A small sound classifier, trained from scratch: batches of 256.
Rows from block 9 of a small sound classifier, named by matrix and row number. Each number is 128 + 32 x the weight over its row's rms, rounded and kept within 0 to 255. All counts start at 0.
After each channel's rows are labels from the 100 clips, of 14848, where the channel reaches its highest value: "lies over" is the class under the peak. Only what is clearly more common there than usual is listed. The data: tunes sung on syllables by a formant synthesiser. In brackets: how many of the 100.
# conv: pointwise conv (model.blocks.9.conv.weight, 320x320x1), inputs 160-239

conv.115 [123  86 122 159 126 120 103  92 134 146 158 216 109 100 125 141 142  74 159  97 136 154 153 148 100 122 145 119 120 211 154  75  69 170 167  93  95 137 139 189 120 133 103 136 124 140 145 122 134  74  87  94 134  97 100 181 108  98  66 148 138  86 101 192 105 163 137  87  92 144 170  96 138 141  85 109 109 174 119 148]
lies over: /b/ (78)

conv.209 [143 164 115 110  77 118  59 114 174 126 142 149 163 150 125 151 102 156 168  60  95 158 135 131 180 144 156 148 107 198 133 149 125 140 126 156 171 128 121 117  94 204 128 167 132 141  82 141 145  96 125 137 146  94 172 146 141 140 136 147  94 138 181 102 120 120 100 131  99 127 157 171 128 154 126 157  81 127  55 140]
lies over: /b/ (93)

conv.82 [ 94 165 155  15 139  75 145  86  67 104 122 150  92 101 176 112  61 144 107 149 143 157  86 104 123 139 104 128 140 140 122 141  92 139  94  84  78 129 141 114 137 123 137 119 117 160 190 118 165 153 101 123 114  80 107  75  97  93 118 120 150 116 122 151  90 132  98 112  73  57 172 110 118 202 131 106 172 153 149 164]
lies over: /b/ (94)

conv.228 [151 128 115 156 192  91 107 111 152 100  91 157 128 114  65  73 115 174 169 101 131  98  89 116 163  78 185 114 117 128 149 126 114 125  95 171 162 147 167 102 142 142 129 135 161 172 104 157 127  66 128 130 121 115 162 119 130 132 151 170 104  94 176 125  98  87  94 147 105 121 109  99 118 137 121  88 102  68 111 124]
lies over: /b/ (100)

conv.169 [144 151  96 146  64 130 135  84 199 116 168 120 141 138 110 153 146 110 128 145 114 152 176 150 114 159  96 121 146  96 110  83 159 125 149  77 145 177 139 174 126 138 112  98 143 127 158 129 112 116 192  81  88 119 171 103 114 196 203  91 139 163 203 106 205 174  63 116 100  87 142  85  50 123 140  94 187 137  94  66]
lies over: /n/ (84)

conv.219 [150 142 111 108 153 146  97 112 146 166 143 154 152  78  82 145  58  75  81  74 144 151 120  54 163 161 107 120  95 131 154 157 171 148 148 119  89  62 106 135 102 132 161 160  97 135 150 162  82 127 180  82 144  93 167 133 144 169 167  61 133 152 203 145  98 171 108  92 162 180  89 151 109 187 102 111 139 145  51  33]
lies over: /n/ (100)

conv.261 [ 41 149  97 156  75 137  72 130 134 122 120  94 114 144 163 136 174 125 155 103 219 140 110 137 122 114  40  95 139 145 142 138 159 144 127 140 147 146 143 144 104  80 148 173 148 161 130 133  95  58 118 139 156 120 137 129 149 165 103 167 145  95 143 110  91 112 152 151  78  93 113 149  99 112 119 122 100 134 129 141]
lies over: /b/ (92)

conv.144 [115 180  92 123  62 129 155  71 118  81 116  79  78  92 184 131 182  97 122 190 124 149 141  95 121  88 121 102 136 133 126  94 167  77 167  78 122 117 134 237 155 125 107 149 123 147  50  89 134 116 169 123 131 146  77 182 150 114  86 153 108 165 154 116  94 151 138 154  60  81 122 140 147  78 132 152 162  86 125 130]
lies over: /n/ (75); /t/ (25)

conv.304 [ 91 157 103 121 106  94  96 152 154 151 185 131 131  93 124 118 153 105 128 126 147 131 133 121 165 122  62 126 136 177 134  97 141 159 124  88 128  54 151 118 119 148 129 100 143 137  99 189  61 125 159 146 143 107 143  98 109 152 121  41 171  94 143 143 122 148  38 126 133 135 140  63 170 115 109  95 116 134 134  81]
lies over: /n/ (100)

conv.112 [135 133 144 131  69 143 151 140 169  87  74 141 119 136 113 131 140  99 105  90 150 108 109 118  78 148 115  92  98 132 136  94 113 125  89 145 105 130 130  93  82 109 136 100 163  59  97 145  77 134 113 181  99 134 122 120 127 116 135 115  30 138 158 118 135 152 153 105 145 190 134 127  82 121 174 168 111 119 137 115]
lies over: /m/ (96)

conv.317 [ 75 158 166  77  93 146 152  97 100  71 158 172 163 139  95 112 127 177 157  93 116 112  78 147 149 141 142 139 116 141 139 115  91  86 113 137 100  59 151 136 118 113 165  81 121 209 123 134 155 159 128  87 121 230 105 107  84  78 118 125 136 139 125 124 155 151 127 153  98 148  59 144 115 118 132 129  97 163 123 137]
lies over: /m/ (81)

conv.287 [ 65 189  89 152  73 154 159 120 162 135 137 165  73  97 121 145 179 139 125  68  65 105 158 173 124 128 153 126  83 140 111 118 123 120 165 105 105 125 110 112 126 165  95 152 181  88 124  99 123 102 125 158 118 144 119  96 115  52 136 156 111 134  73 154 194  98 124  63 133  91  92  93 138 125 172 159 105 116  64  63]
lies over: /m/ (74)

conv.301 [152 128  86 135 126 123 119 121  79 112 154 108 158 153 177 135 139 103 115 119 130 127  88 103  93 105 124 160 137 159 161 179 165 117 146  87 166  88 100 124 174 146 173 135 130 104 111 173 106 120 137  74 118 171 126 144 109 174 123 129  89  85 131 185 174 135 130 160 105  89  99 146 153 121 101 178 164 111  94  61]
lies over: /n/ (95)

conv.80 [114  99 121  93  89 155  25  82 186 147 159  62 159 190  95 157 112 171  98  81 130 149 136 120 125 129  64 125 122  41 134 138 174  94 170  84 106 147 150  96 108 150 119 161 120  81  96 126 143 138 135 182 173 112  96 114 137 166  99 111 147 141 160 143 130 178 136 134 154 187 124 131 116 126 145 132 126 135  66  96]
lies over: /n/ (100)

conv.88 [128 109 138 126 153  92 154 132 125  83 117  85 149 114 171 173  97 143 159  95 135  41  96 144 122 143 123 113 112  75 182 130 152  98  85 101 140 116 125  84  73 121 142 111 171 111 110 108 102 106 146 109 124  96 132 135 142 124 145 116  65 100 137 176 119  84 105 120  87 125 119  83  99  56 128 155  90 118 116 146]
lies over: /m/ (95)